From a checkpoint of a small sound classifier.
Model: 1.53M parameters, log mel input, arch convnext, moe top_k, patch size [4, 4], widths [48, 96, 192].
Training: soap at rate 0.0034, 11000 steps, batches of 256.
Data: trained on synthetic speech, music and everyday sounds put through simulated rooms and audio effects, 39062 training examples, 72.1 epochs.
Rows from block 3 of a small sound classifier, named by matrix and row number. Rows with one number within an expert belong to one neuron, the router's apart. Each number is 500 + 50 x the weight over its row's rms, rounded and kept within 0 to 999. All counts start at 0. Numbers have three digits each.
Before each expert's rows are labels from the 100 clips, of 14848, where the router gives the expert most weight on average: "strongest on" is what is common among them. Only what is clearly more common there than usual is listed. The data: synthetic speech, music and everyday sounds put through simulated rooms and audio effects.
# router: router (model.blocks.3.mlp.router.weight, 4x96, trained with AdamW), inputs 48-95
# gate: expert gate (model.blocks.3.mlp.gate, 4x96x96), inputs 48-95
# up: expert up (model.blocks.3.mlp.up, 4x96x96), inputs 48-95
# down: expert down (model.blocks.3.mlp.down, 4x96x96, transposed), outputs 48-95

# expert 3
strongest on: drums; number of effects: 0
router.3:487433507502449499450474498552361507493472476522522549491491513517552588486522464491511503487491532448530439472564529591522464524499523559485536
gate.22:426524557537538527491524508511441530570571447553463559523512396554490477580531466510537444468442527540472510468485460506429486508482488468581520
up.22:450547400480519456497488367474433614500556500517517464528541552553505498512460492476500491382486493548455580564542505482483528506641504522477523
down.22:604569496477483460472517499476485411518472508503492451464505493523500511551595550528439438495480464489552508473490467538452479465650563475523540
gate.23:553502378474537498562464497528489517499517521410543443514405474519569527532449435454454481481630550514467520509549437454398573550480502541541506
up.23:555554506469448466557440425533494475505501454529494541499551468457605423436513471477543477483522424532449550501470458429559557564427515503588507
down.23:444458524529475592383489581471517464451538484496493437492430444491545471529571502593520432426517620504463433513454451449474548574527412493559512
gate.24:500446501504429541426510482458531548392542511473487584614507576491476538443499516562522603554463456558428469428414532568563532506549463435463559
up.24:490556507460551583433480516496489576497472509470518469564419494568517514594411564502387561564489570500443447452455521544406466450489479526492515
down.24:426444522525488457533433504512441520635483520551498488491487551503517573533432506565513352476454447489507511487550616494484547504525437470480406
gate.25:475450473523552337564500556501479475560456558442570494544541426489483491490465534533449404506497449488537559486503426541394416583519479537535483
up.25:519503432420466506499535433449495421473486428514429501415527490560368539560527485424490475418440579521490499458469484517529542488507478501570588
down.25:459410515486401440507512565503551513533449534514548500431507566458543555532444457444464484437522490439406412551523470544524495517482524492534601
gate.26:519476511435524566497528490523532515539556473445488555516462569521524512466544437496445481606483487611520538534517562420525411598510442495454463
up.26:529503470436530537448556600407467552482475446525524476543465466561424570575429482499506435536413564484426570443432383447540485410499482554595516
down.26:492561494399451568434496526576503467390496452461566523456523503406494457552577504544437523567455473423472479509551472437453521555502492394510496
gate.27:461491404551467512509434480500593464463544566397595512580531564477486507552461499528506480553543511450510536495515510451461537510568476474490592
up.27:509497537512514453436465539515512550524524407471611507497464514486485470525589507491496441362525475613589512518441563394422468526447449525446554
down.27:462555464440545521485448506489564532461401532493462434468460497591539535467557455469437562543564632534489539468562513484432498514526473546405424
gate.28:504474549510510427446508525469552582519489512521547415459472493531454596471544510582484506504557581579531426567556486522521407520543523554434525
up.28:469532476431467513507442521570452443424527461438482564507514489429482471477454518505499492534556485560432492442484424621463518543486425381591517
down.28:480598536544499501572439497492422519478436477544446536548466473491468523553462549478439518508582490459529415518546483402473482555571606450462501
gate.29:488549545509474588571541438549504490474522427534507438537504504497492443512487551471537454472449455483497442444574503499556476526570494555491438
up.29:469465581533444545514559532526485497499502569445490453523378445452437537475599389500509453518438457562513562514423537475522392486390459477475568
down.29:412510555496584500560446401446550474574530537567489504511418595507522472484451461455465493520427462554429444543512462570480531466489497473409456
gate.30:490482510529468498506533545520384570392501579492497459538536352528514548520467559474508479480502507474529418531449519522591470465448529498445541
up.30:429490510502403469482569462540451494467588503498522521490456506549516445553513447422473511510574540619534508575407504433507538474569489603476481
down.30:481543591483532560521473538497429452506514523512492411458444485534521426504560520552487519453537578518479549430417484512509497535466516567487427
gate.31:508507545584501598507540573390540456462417496527416505431479510569497550413514501533489446535420512597555491477438469548435461484490451474592475
up.31:483557510555532567539553472483559448502431515484408469492404555499544475374546547501535506557507500588513501407449488531446435467493506508466492
down.31:538515408496549496523513501525386527426441516509509477516427464436562516537409461524475499556493471466437505563532520510460471456572538471531438
gate.32:546433436481493450534574471515468339523360402442471549517528577474493471507551479440485492477533497472479408361501553510541457483511519526560611
up.32:444475412425482458476512440456525495553485377517549461417513452534404491532568425447522491372532494587533556472486496500377452519477486554505516
down.32:463479519481529582480493527512546525460509487515466510481502520404569453403480523478509443481532553477415464559503553438474402491520467512515565
gate.33:488586500494493505416447433472497514523588418458479408477437483521476531494406592512559592480518390540505479465484500497497523540548480577448460
up.33:610479607508464497583487529507463511566480484465527492495548449534541544520468502494461424567485557570481486434454387502359540477466504532514491
down.33:471451550578500483543492442571537490541468542389537509552549458471414490532558458433544565463453520468570492420480533535531379521538495548521509
gate.34:547536407488550489480491533449459539516480515531523491556496511574500530526472511445455403454568510569484483489428479606391478557640488466492569
up.34:500440511498442428481428524502566448559512469513525489584677518483441520424500433491540449478451534499544447570441512461489502586543462588586554
down.34:545490472475485409481499442463586565440516537527401544385514461383544431557487454462538543611487535508552518562455475555491524490480422483448489
gate.35:484423505545485466579531520420449585475563449521506534535576525546508519569516559422485456583448579513489531431562491582469487517520508454417572
up.35:526429487517466572482538555493509548497522381533482504450543473492448603503555390468495480491434462424407520427516492543562558581497552432583415
down.35:546477527463464472572459473495547519438443403491482444457582519479400572565512399525439429459439481494524536585458498426434545535445569538483552
gate.36:577491505506526447426468571595425520522542479511573579452468501463493521509511446429520450466505405472569576511498479533443486573440589482434485
up.36:483471431521446462536503535569422588461508486564585490533522466460540551443401458462536416401418532410508572581518578516559441585458517546434520
down.36:465537525582530406518449557596443500543547400426458417486489448489424547458531470602458582506483567536541578476475538540589511445539486504440430
gate.37:539501473483499476461612501519529516575434455538501421444508460459558388439493486440562551611550483514546543573499559475519532480529447424501463
up.37:560455439448524514428485452557502549576479510656514500478456383524589466519453461496515505583378503406537535498581522503519458538511550469507565
down.37:523503376489506520526378566514569476463498514512494521489575543461514406504543505547555484535391418508538519424551484497559492483534499438474509
gate.38:519395487456557580493486522570532539519503586454569495536521510546529481529492464482435569530505450450547557538553533415395507526525486425423477
up.38:465448479464505556567533551537537458562403520434543462525446523538476473437464498552385552509554502473519527541587582494492560586538457477422468
down.38:509465439512485605440432488624484432483499540524492538559525540510557499499489517405541491523515453575581584499503465563577596382530400534507537
gate.39:601412572453529442466434518551538553527571482465545610541514546527472490523483448425487450484457449525492544461462584514496498581576516474461474
up.39:536507491466414469614514545481462493484489562495473495533510564556502434418515458524502433526599595528571496541421502492534564510519474453530560
down.39:507516440460404518472521465382559587479415563567556496484520469521537493582535538533526478532475437530506459577541504523471481466484429574427561
gate.40:420519491451510503519531471564443505524577473535520376466477527441428494456451503408502597539547554484477509538505446510528445455420519513557505
up.40:467399451549458401581525500511497521463434471437495521520530510563391567481471547462509453455489470561419461526539508487484498558490453544487488
down.40:407536521553479535459487477434496477504421488554563485471551596521501586475462539571464456475578536494535463512478535487486474443494510472453535
gate.41:546434523454519490438538458440503545547488495492599513481542531475461563409494476542477514536497519538543534500554485460530414577514622388397469
up.41:547417485523499484536447524387515503611553554503520517547442526522375535447441478453541461484502459509493496573445432482511541576515564491563481
down.41:514599446560498494577469414435429536534571543420538443526399457501506466418486482528439429476474516510442460445470522498516539562550518517541421

# expert 2
strongest on: speech
router.2:513529495533455553489486456436612475463511498447500463479494374505473522494466443471571486462521435556530491555422431405505512493503498442445545
gate.22:529480461540535380537585459474508569599482479495497561487541531490494524509559518421502528452471437523538475462415542447521503469506463528499595
up.22:506497455434472559432629496537520493474445476519491469426516489545560502555567430511513485539420496487566532526599442467543363556502474462564488
down.22:550518515556500520455574530569439601486555477519526582479510539464454599463540524521538441500491390569472521519544550603431451444439481580568518
gate.23:531493479496485502484437512513505583480510570507517532475514529496504598561419506401450530473463551515499517566511469478434505504529549525540484
up.23:483527506487441476525504464485541507540485504573458498620481518533478557551538527412443543549505548427510460465485477538562518483621503505591469
down.23:554495557502545459458557545514588442469430547537489471609500385551413524579572451532545503527468561499483523546423564499561435518474543502537511
gate.24:476530546501493450545538484531511518441475448464492466454548537505456501491453522516440567410482460610579508477567450528550490604548537551524517
up.24:475517518506496536446532637552553453426505521494470497487505519487460489505552509571447501539448535440517446494457552533493480373472554549433436
down.24:450403475478498486421520470530525398403557432418546518388408408539481517566484460473425477483501438496473427507490509485498460466551595493543524
gate.25:447448462526514501523419459478550456496457580519496551477551476456518555511489544499561502456505478467410634529481562521597523562426538510491486
up.25:501484557550550537466468588557444454480425490431505441422483515452473471538531482497455431494499509570504533540465541494443431490441438443428599
down.25:428513488527559479422448548561404515481552541557483539514415635554563502525468564399526504525523491491510455447523438473427556435539476480466469
gate.26:572509482590572492573500542423458485502537509501617494535578451629574592521495512491537490462477481469499446511531411458454499519521475605534478
up.26:499502529519484489484372532474486538458479500505424480567513509508522505626464524536482519505548477466414449386484504616429521443544604425519626
down.26:569515461507526515414509416533492490471539518482558522357605442520484535495436516511363526462567517455458469415531546511484418493472458552456542
gate.27:487494456542497484428488594554524525486534509520498529466450552447501511503523494486442556512436491548528507437480433515470518436488492460539553
up.27:439541571460535543441528504537438436484466517462547512503371498482505482474594457460424499570464517501519460397451451488381467484419434525593453
down.27:531518485558460463463579512451616487499481471620479525537397463532489424531591469546468562570580476517473507411490504491471491549455530536427490
gate.28:439447489441557442499453560534582493514492431466600524433507518555548510449488437460503474492478570458553546535549504482377533520561491431485558
up.28:518570532500543523499558486501426542587553552484474504445404542544525459442546530527428452570505582564485515519547500525492471482496418491592523
down.28:453543565532400481520524406541462501460482543561555525494391484496486474451524497560523434449522431539525525576455500592444440469499537425496568
gate.29:538452512479543570432541496450555533458582532411516443380529491522542560413446502541361570444401456489493571496546467461513501553470513491455476
up.29:435560471428466619542496512554484488474563457614426465592504450541425430535546463483480467489430501551537493524549530493474393552494540500505541
down.29:494506506499547560467530530569422544477485530457592480557478526498555551564471426428581491549538509543598461483518441507563597495410531602467513
gate.30:441582517494449457562562507449466440556618505601512559567525488610525530519533584533539539469425558451492522455517403555497507462413643464466482
up.30:442536538501390483535507525573535430387498524491503507515560450491446490429491521514558429539430430532473555564435453433577471607379396528474472
down.30:420494510483462529560550576446606506432553517660501544549456533558476454524473521474525520551528530490494522435520522461512543540469492580501540
gate.31:421408388473446477469531471501521452525482367488565435519470499563504568575467479401571456455456525549572536540546496488437465506504506567568527
up.31:491613628397437548537512456536544574481506471469474514516546503533547503497533558531463545497544372474436527584536502424525445490472503507554479
down.31:518603604535473478531501455446424496529465490521455465505476434514499443520551472630551491412520435520492566470448440459493432545474532549469514
gate.32:491492420478417517568451474447521470573430563471596555557561588464421526491541541470537428554447490547488481484552474439410453506561514444490548
up.32:533561612523539531500506524531530487523508452507450507422348522537456367510535442549505466474614521521582533466397556499530483496557545454535511
down.32:569514444511531476463473440505429405528552485457574485519458467568405480473451490574496499507428499552518468493454517504509498496566522593488464
gate.33:450475540469520465502449425484498488520606444516586491498520404557587558475621457481469414527498435568534527514499465520512431538457477464477458
up.33:532413447583602624503425522514512470491550519506536509492496532495435414532469410493467497553462510479584540520536464539513576512502526434507511
down.33:427493542584507502407428405512472473453602545489544549457489493531498488502453536571483482537539464509526372452531581554494605495517508493463470
gate.34:468597515494405517612516442521536545368476508474513414603471445506505516406467507443513493611533473527506406574515510472542478548523452532492432
up.34:491518537464419426545426472506512444495507562504545490490499471514547484554464541585513472520441435563478652539551460435533367504541429445435541
down.34:515410487492485483476452579534433559395534474422524420529543618483586537568464459448488520541423476470376520548525543337538474477528466521417463
gate.35:483437524500494554476397594490457459560615498545480550480511466550570412548517458515456532406512523491479558454552509507443532454449503494559438
up.35:465464493459468540516462500526561516539615488595477600515515538516525459466535504522505495446514538495435411567535514541552534499470506543480451
down.35:493508526526524575546420546398483568502410531480501534492433406454448483444458549403456506453502511528561476486534451476417543482553587500409499
gate.36:450565470515474504519549459413455440498431524404536394427524491427485499531426518503538617495446458510528525589532506489601483459559436548437525
up.36:573559457556536538580521447483458451581506517503510516527478510541552398516544565429470488448476533490519475507510465451445465555485557493527473
down.36:482360588455447510574501541433460502438493461637520425442484454521598482565449465505621530466517609532492501456492511521503580514412550529492538
gate.37:546427454575476536502567490489507506404493617529474461490539512550477504569484476468461597399516561463487485466488471556523583474439468492470505
up.37:482521530447509551387564538508507484547523469470462553396453564542437458415513492498517498473481497637440507528445591409486506526457445550504549
down.37:454490452453495510507537541484475577495511448497516537533618493522441556474423505496480597415524545400602449454538470411521414499392468497476459
gate.38:479583503470491511521594421573541539524572535445441514544534543451504480422537544456412480544443528503469502560610592456479560584502427492527454
up.38:532519515518505502471454496456444510516560555518437580578524510494498517512570512500508499491507509530398456396405491527520531412537497492477529
down.38:471464449561589581503444554570525503525471541498574497577593456496440515519537563520485466528453535433551454442572473527515536455491445535552436
gate.39:449460485503452620457478506510560439449471547565570417475517482486560433561524456475544522518491500585534513553459595511537481506523520435390559
up.39:566574479504513488432493575536453556523578507470449472447453522576490436500508565537530458475485493585462462498480505464478547544466571493422515
down.39:518422460535509561565552506525497450426433471343487496575546490451510480408495515440400475428462502430545515481499495593466371471547507474507414
gate.40:503567440587519573460427517546541459464421515484567497461526507427398554447449410421491433475547503509461456525479474520562562479526508552499482
up.40:501532538563507507543462571437515483499449533440566492368493485509423543503465511486500477483555482577477502522540526421489582529502508537455500
down.40:518536472480497535495425538480489575463412536493615583500449605525431624475410582504550477548548524490438478477585417534545560519495450441457541
gate.41:560504554519466573580550435354470508500524441439506512522537458564515554483545545533611559423485444470526456502500472409515509590450447510569458
up.41:480545438490572447473461453485497551427437506434564549507529483428407476486455533560511447606547472513484438437429610543469443552493512524492497
down.41:455543405456422542441470479538503467466594480449445422469482503513429502539527514472477394510523493514463593489618454610552491497493605545445506

# expert 1
strongest on: dry; dropouts; reversed; number of effects: 3 or more
router.1:444557446443463424505522513519500517523485420566519554548491620508553455616544526458532536576446471456500512523549467530543517470566487464556433
gate.17:536533564464416531480487579537458551541531553518435452507446458437527497531557563458494470536470513577477566563502472518514475381500514520519377
up.17:558559570465444526503473560507489560549521473447460456527428500492473492483516591455537421531497507559424499550556481464571449493548451552479349
down.17:471428433415579435469521534507451438539473415519523529518439443470508473454527354449564462538525480483502449423498482527485420600525595476545468
gate.18:517437477537525437574604454419513474542490543392536418500481509490447557471473469466570425476451451548609541482540525415525540444496387453550507
up.18:511466512471469426510520367460584499503496517534446474551508457534511505484410609535549499494550384485507548404464500555435489425517532532471538
down.18:477518535404527532559458551489513521532505539570515460571478410466442543549533494505390419593534480412535522380502480507545552547532437428440538
gate.19:579590494492478509473545453430454455542473468462583514634529578500521447450502539498517474485565448552529475492542483505494525564577428426420536
up.19:505447512507543515488523511524515465395447493412553428373383463434486527524513482462414495548572520501484533440400426460432449482479541454539509
down.19:486503522567509505546420550604449529472456463387516485490523566534466440493546553497535464552499461556519523467495500514503521515400462488640578
gate.20:421579588518500493464553423503538464502416466648456472556421483490541446459532606457478491531512548505472566436460487512452502460470477561493428
up.20:499543400528537389504471527567477548426474489585554506601511598534508607522465529482492550465541649549455488531476452483481498586516536511489475
down.20:576474445569449503522498531461507344563527336527539553537448468483505449498493506533561477442540477546412527494408455476531492517518514588468457
gate.21:506519456452483563503562438489565503472426552514384561474423512496472557503407589476464480572498511538522505522471468568499501482620524448573528
up.21:464359456468555506430473542456420580469487518577514455461559484440525432510551447542531484545427535509675449528409514517503480532554516555442519
down.21:425576595508552559419442464579549575429439512470527473496484571489514446545479528480525589476513534490511462559464377467425452543524541515486505
gate.22:499445478501564539502451543520479552561463489457556462390439524460589532564426381450498461578497532483535514521567533415515505492454540463506504
up.22:579439478485516507538507576441430552473465544460536526538557547522537548517545538460486552406540506527401483525443377408437474512502472415556516
down.22:511515493503454509525438544507474478499516489439458540467495335507443482441459519568539551575464512552454527590458497456486570544445550567559492
gate.23:447471472497552485573458612495499493525533563491472476549565412441455519449516473509510449529407481419646475449521419556519492433447533518511447
up.23:474436503454569499540547428479602550459576433477504438479510500522569454438427457541501481517527529518554499491477587465461461578506620508543513
down.23:512457470451508506452397492443503481506425503440465504492526458503612485510426549485586488468507453534535507516443516483451514508568625557550540
gate.24:508489592512507467441493542466477448505456604481440515539479517628445513495453485605483447502556525482529489456535462537509440461497492521421544
up.24:527466548518424452512561560476460511432461558592459508399478517535482532416509544540563576443540429521535476574525571494574500540536563519446556
down.24:475395522534510484514473439494535468504479475539445456521433528456435453476579546499517456408528397508485504541405499559455443567483448468484550
gate.25:569468450543541509465440594400532523479499508469568496502499530528523568569545443460460476466499563498520441527527487412488434537510353530552555
up.25:532463463505521507375513441495506525527443424408461497436438573482458517493497457514560516553469479564547550567483581456498617451403388476469557
down.25:519516483500506520455547446496495398493470494580492453459489567585435568474463432430556523405493520545363530460473535484460531410414629495530483
gate.26:444465458523536525475493490590588605473507339426577425474511554477532486475471472489547555577491500526574479575496558462418486446507548472497463
up.26:472579491458535467532466547507499435478564514418445450538610450494459492502551515511513542455453468560524448490534571522494569518466477677554412
down.26:529487482433410625482497406504511440457443542472546504486494458475613468525509505502501465430527374521535429558553491614495588431613549543458491
gate.27:441574538505511554564451584525568421423520505457472480503440501435555494534486556533488573525642489430494556542507438396498528404453551462500497
up.27:503479510476387548485527461544471512623514591448476453371429527477534490515556536556504461453489566526429538432508508561606498574556495471477490
down.27:439444430541511543558533519513488518487557543408545519524520490536552449444609523588466466561603498503559497398444440573491520522422487469459514
gate.28:443461456563522433408501487515440513461512447512477497493452372567503497496527452452483497489603531360554541546477461489546516448508589540493479
up.28:457506537413531541565510490580485425466493458509504573497483513513577478474513526515517522487362509561483491402512495516474537516494507503622469
down.28:448507476529420508601463459519552490542473586433480479525440384592505493417494449458494468564514535409493468519577529412546487509459535478545462
gate.29:511502432592463460529525532449491662505556514530475521434436486460482506464518482451514465560496613467481482563570627486596564482495539535505445
up.29:443416433520463409484511556471454655481581486504492568438470438472587507515549419440508437526516616509514498477560556478537527461454522539627398
down.29:472516468575509485471563527459436512478468502453550547482423564458420463519493450539466514475492470588490482479474440482521358649525560553560517
gate.30:550499503477478407529597523508412503495480513521473511510573524604523447550589403457469355474402467506550486445446436457483451475465561496477480
up.30:460491479499526472429482513445465549586554507398507554485519551504485606431501494411446417602442485506554550527532504446479398565493480480528524
down.30:510545562528489562461466455472437475425514447562585467428426497552461491380389483498460505493469500560534563480459553591512528537483489641634538
gate.31:509513460479549630533448506539511582549553544533478460540502506531479529483438573561552525548575498538398505593436507490514454446561523582475511
up.31:531534560419471481492575491406536550542502432526417487457480519501547407493448689536643455461537496549479509485501500419516482438541458479444505
down.31:469440444488607413489515480466575385523419462477477504597430469529533462468465412459410469511526523518520485577564541419535600465548534433444488
gate.32:503539420453527518499488481500494586513562481468474549543428498541480588508536485563501449495511549493500418445650520453407598574530522468484476
up.32:522429586564535446547486473532499431510478619496545452445604459475541467430482519426476522462487462461482535452426412621556472473414592533487546
down.32:540443507497549497524462464494483474469539612538615555476488518504481461497623561506498559384558378492497494523539553475439560549538486525485513
gate.33:401467553501494434554559584456538561437534471508485383458466482474513426529515567522520553403516484515506503537508528457504546460551485515495516
up.33:559507495526539539602520454559454424561424607451506534420430516548442591505515465529410463541463547531546529472520529527472458565410473504480533
down.33:538457582619488592556476564434478415480582528472571511480442411516580606491433564527424540510439572527509535515547471512508560467487497504493441
gate.34:503539485449487491425558574464596418506463596511516475545483453452521408454408451534427501470438480553587518406478514540484496515520533417403504
up.34:531526401442584452488545555438511482527426465364527494457494567387504407425507458414453511547519490524601417474437554541521420547469534465567518
down.34:527572494499600427485572524533427525490485536489549387484551584613590513519539418431516531457541493528553418451591527552569458469530514520483522
gate.35:483568476525520512480553443484484495509495448504369538558535499540475475493478554428485565431527459506475458427479489604466604552549471559484437
up.35:472551514543539515495441493527490416479544561469540532572473506501464516479495562483427413519534562469381538497489474535546415487379502434567513
down.35:593521497493453537612450437490531441581510642557561496513501487561544521553447513512519470504458492549458550480556532519460500488515500422523493
gate.36:468513458416587460471458532476504484455486501471524514562486460519549538448413507457446460542449451518514502426492576529459487481559513543495469
up.36:465511542360558419515497583502379468494426409468441517467484495476541436538522541571497489502494481500481459461507547416518483437399519495461506
down.36:490456476412423442494489444545533492441530394479588504480517479493497426490420429503519477468502548468463551478474401531506440523472522498504413

# expert 0
strongest on: everyday sound; reversed
router.0:442537485469688459577498498570472550562524488526502593486455562523519436453570513500386456443532535510483564456506537471451537534462444569481501
gate.22:520430413552530576487519481438576537523503420570556513454484491479530458581477483488597536435528446455587436508460543494379519493479546496431511
up.22:414548496474453384516464483508472479576515535470412542501528601489482420456464541508501544538573519452483472537597577519615590468494464574465436
down.22:524534507490541553618511510554394415529525509590470463515559470484378504515465608437531478425444488517427472564454435532565478528571512487431476
gate.23:481532447489542545550490491476480460473502410481532576515552612443457563459542416448493397460495510522526487517427552464457383485521463528534513
up.23:460515520440552463484555485558460558537448528560548576530449457492586484455574542499426532537483557490533492538596490563497517600459600458469533
down.23:502582499478512431470547496556623503460496559523477443483556533630437452433518418483489575447563568539560455542520478552597503499488439501465486
gate.24:506527546598544491571520575526507559466484505384483519606541442515413513484574544474458504606507426462532541507440544441462431477452469503419541
up.24:390487569508465528564468489490582490566515443497584524470594492462406536506552452542513436470411432548468486536480583553600448589575471477419451
down.24:594457533547549474518481513414436451468559431529489471533487561463592473460575447515482475498572518458580523522532554510508513568536464477473496
gate.25:525520521530497499463490487467486548488473530493517420417512548498512530485595466506524556478558496392532471585572443512472519448403547474433533
up.25:489515511516471473510546433488431551530514528486434441486503557484544414510625516478468506491557512525478527547527481517455485447476525499474598
down.25:506505457513489478529509520485466567510531419468474653413483533516438502487439543486487488459494525523480545482492494474552498486550514517487527
gate.26:509523420565515486476540495395508535637434491509530430507488521476460500483450567481409546483500544506441571425545580475501482493485467513420642
up.26:500480413497448520471476506548546567527466459532507482453567534415548486460505555470578546477575576487431449531485569540579541458487552453495495
down.26:488558530471532495494468569512403530493490474442554449427455554521605419545429461443525419540530449389499481541512527449561574454466443388571519
gate.27:468509532506543534547494472430534522570539498474558524495489457589499536533394461576479588544501488578490539597534467417451534505487457361534453
up.27:560473542524438528435573524512513496497429516526424472519405652384457507487551528409453426457542510558426503395434613561511454463524480540503553
down.27:491466413483496474464532519674561518483559545460487527480487533460648562544620456509485499531528448505502551485487485521396544438467536498512554
gate.28:496566547526465478482574469478527470435578486457511523596458476521432497523578429442445440473431470555556443511533503479510482484455339441505485
up.28:527507527417504484492595487469440471478468574383396480395491508546519534569532516503420518464517534499522508522548467484493443415477388436501505
down.28:494488441555456552547522458455602586582516495365576566433570506452552567490538610471450512492472493475520553582460505555450521491522594533464509
gate.29:590528594481555518589446526563465495408509497430427521535439473470555548449516435538395460614467475440462473523580510491498427512496465472526462
up.29:526465533541510551537493499531537393476535500599538498452503510468599530415456577451533452473476544537421505530494494473496438516523488461503492
down.29:525514510543486546556465610553526412520474451469520479509425386511513473469491464531459529489587495488517502460509593530421618564483395516494446
gate.30:577584493429544548541451513567450459415466437456435486533462440491465509476516485512525477479568519494504357555435455458577601479485457494529459
up.30:498480480380531490473575468468564467517555543530564511412522490508534499459503386500506559499465516580595472527388596486498558454494577477502595
down.30:430594430501644571465464551531470430503554491479552516374436506528515403494455543449542467524561479558530478543577481428533426522493583493514529
gate.31:483481432459578481488589432523469499522515403517481464468451430507462492476541442457464537526556539487541603494520538457513515578503474515563451
up.31:493520436516530583441536464530477466437502446568604445513496516441518576448441506522559451544599562399479430567452462492571468419502515539454534
down.31:583541433478513515486478490540438500533532412588550506368426457495483465483524501566562478517536511504519357458502394516576530471542515557442572
gate.32:502502490524492419651486545516653465489472582513508567448508473474534493546446459451475539509554633514440448479447596522466531444475537526541483
up.32:536488532439524545470515534499511442458541447490367492482471550449477446530573475482507477376490483494516544458488481418515466507541466535501569
down.32:578482441442430483506558450438534533500570518497452475451581540415558545441509557541484453527528448491512472521457570519487455445502498521548556
gate.33:473518514547506415488440517443525498538483486493517479527514486491527541445515447474454542450568554559425472483484494563492614427453525427445452
up.33:526490483534483381513471457532534583547472505489534441540552458467563514418488452440478530422549540515414454501523539469570553507446509572430523
down.33:558521456511603447505470481541404545524451474365505512410453488457414433535413484477373481443431513497499485453547447501485561507530487476420450
gate.34:473466436533474520468482481479551552499548521506624462590530547464415504470584418478579532509532507441576434542482505418553583518503480528474564
up.34:414524460455426480561476497545515437494527440441510482581524507537507482486510503510512482585602438563444470508646439512525461492435447539597529
down.34:484548532495470575490508503506283556514467555544432504544502510522425524511518460477466493514535456505520564534498469518520541481489588498458462
gate.35:490560497518469448519595505566572641484466523534529536528555463424529419439431549431466501520535521440440495478487539551546544500462513467503447
up.35:470503495527573479486412604406580532574529485425455535428538473517430494530506439539502560466521606483483523541459555525427517411447538471548439
down.35:550578545511572459522539487539546532540485530536396475501478470483497494476506406524520619435394474609488534497537432511535462522470520503477483
gate.36:523613557502506471518506392523498565480479394415445460489519525447464502502573510467488422441433465482504498462535482465555470467493456523423428
up.36:511458524524552526575570485486451499618428565641477547483456418502498496478502482599495544486519503393475505533515585490567485466458567554412452
down.36:449442549601491461501555555505554524434477470556617501430378500534358510575509474471491532403538500400523559503580541461529522507483531500523580
gate.37:518457525484489507501460559449518475528572413495531513517497492567539501450485462562533477443377514497560563535570494487557526486444494461522347
up.37:492515443477505413502565471533512514550430428497537475450558513488481555412551497477591596515442403560554473525455545501521428535440515568544482
down.37:473521534561501494424560566425411556519509486509522477583536441438415417507563516554546521490437477487581559542459553509547516515605436482518444
gate.38:422493548469476437445486429517472518441623634595507532501506430575431499500495542465502510483467496504575512469518346519448515526558554575444462
up.38:512500392493517528478511567506477428537456446400523415538555539494514473487403403524479474495410462500546469665489574461608463445477452501534455
down.38:433421517419481564542576506519472459556564437595475511419469479517489473473567514469437426471569448470535378459398463624579475513483591480495535
gate.39:586603414505553567470488444455567513461547539512420587566513528459531477516528584438463548514493569533526494406471467563530518445514488493486542
up.39:429523496530472443512474480521564526545436500466555461602532505525490515663504496550528409452485510550463501480462572506452574501597485499405567
down.39:459549503487520513587616493552508498605508558530502543479349487475486532517518457497534424481626438478460469530480527470549451549467447545494480
gate.40:484472541495471481538516327527421560601459405496496561485453527480494484463523542448532479513554478467429448453549484583507460505506500543537522
up.40:466379543515515517507544484381455496546450528481443558443491461520538601504482494462538492469527548446511454466640484433508436530472444535469417
down.40:454496469539477433513548457420491469542490540588541477456498410464439497517516475492594469450517460478570480457528582488553532403482548447548489
gate.41:429506524444512408468551587481457481545469494466437503549492494528492534477539546534473433515509585518491546531533536498535466466453439568462538
up.41:548560492613481507575508491468487479522483581496564414491542538499471536472476387579524526539491477413559513476522477451523628484509485494464446
down.41:573502523479473488502495539482484476473483476501435490499525528590526473540500500478456456538520435478529442553452518575478470462454528539474522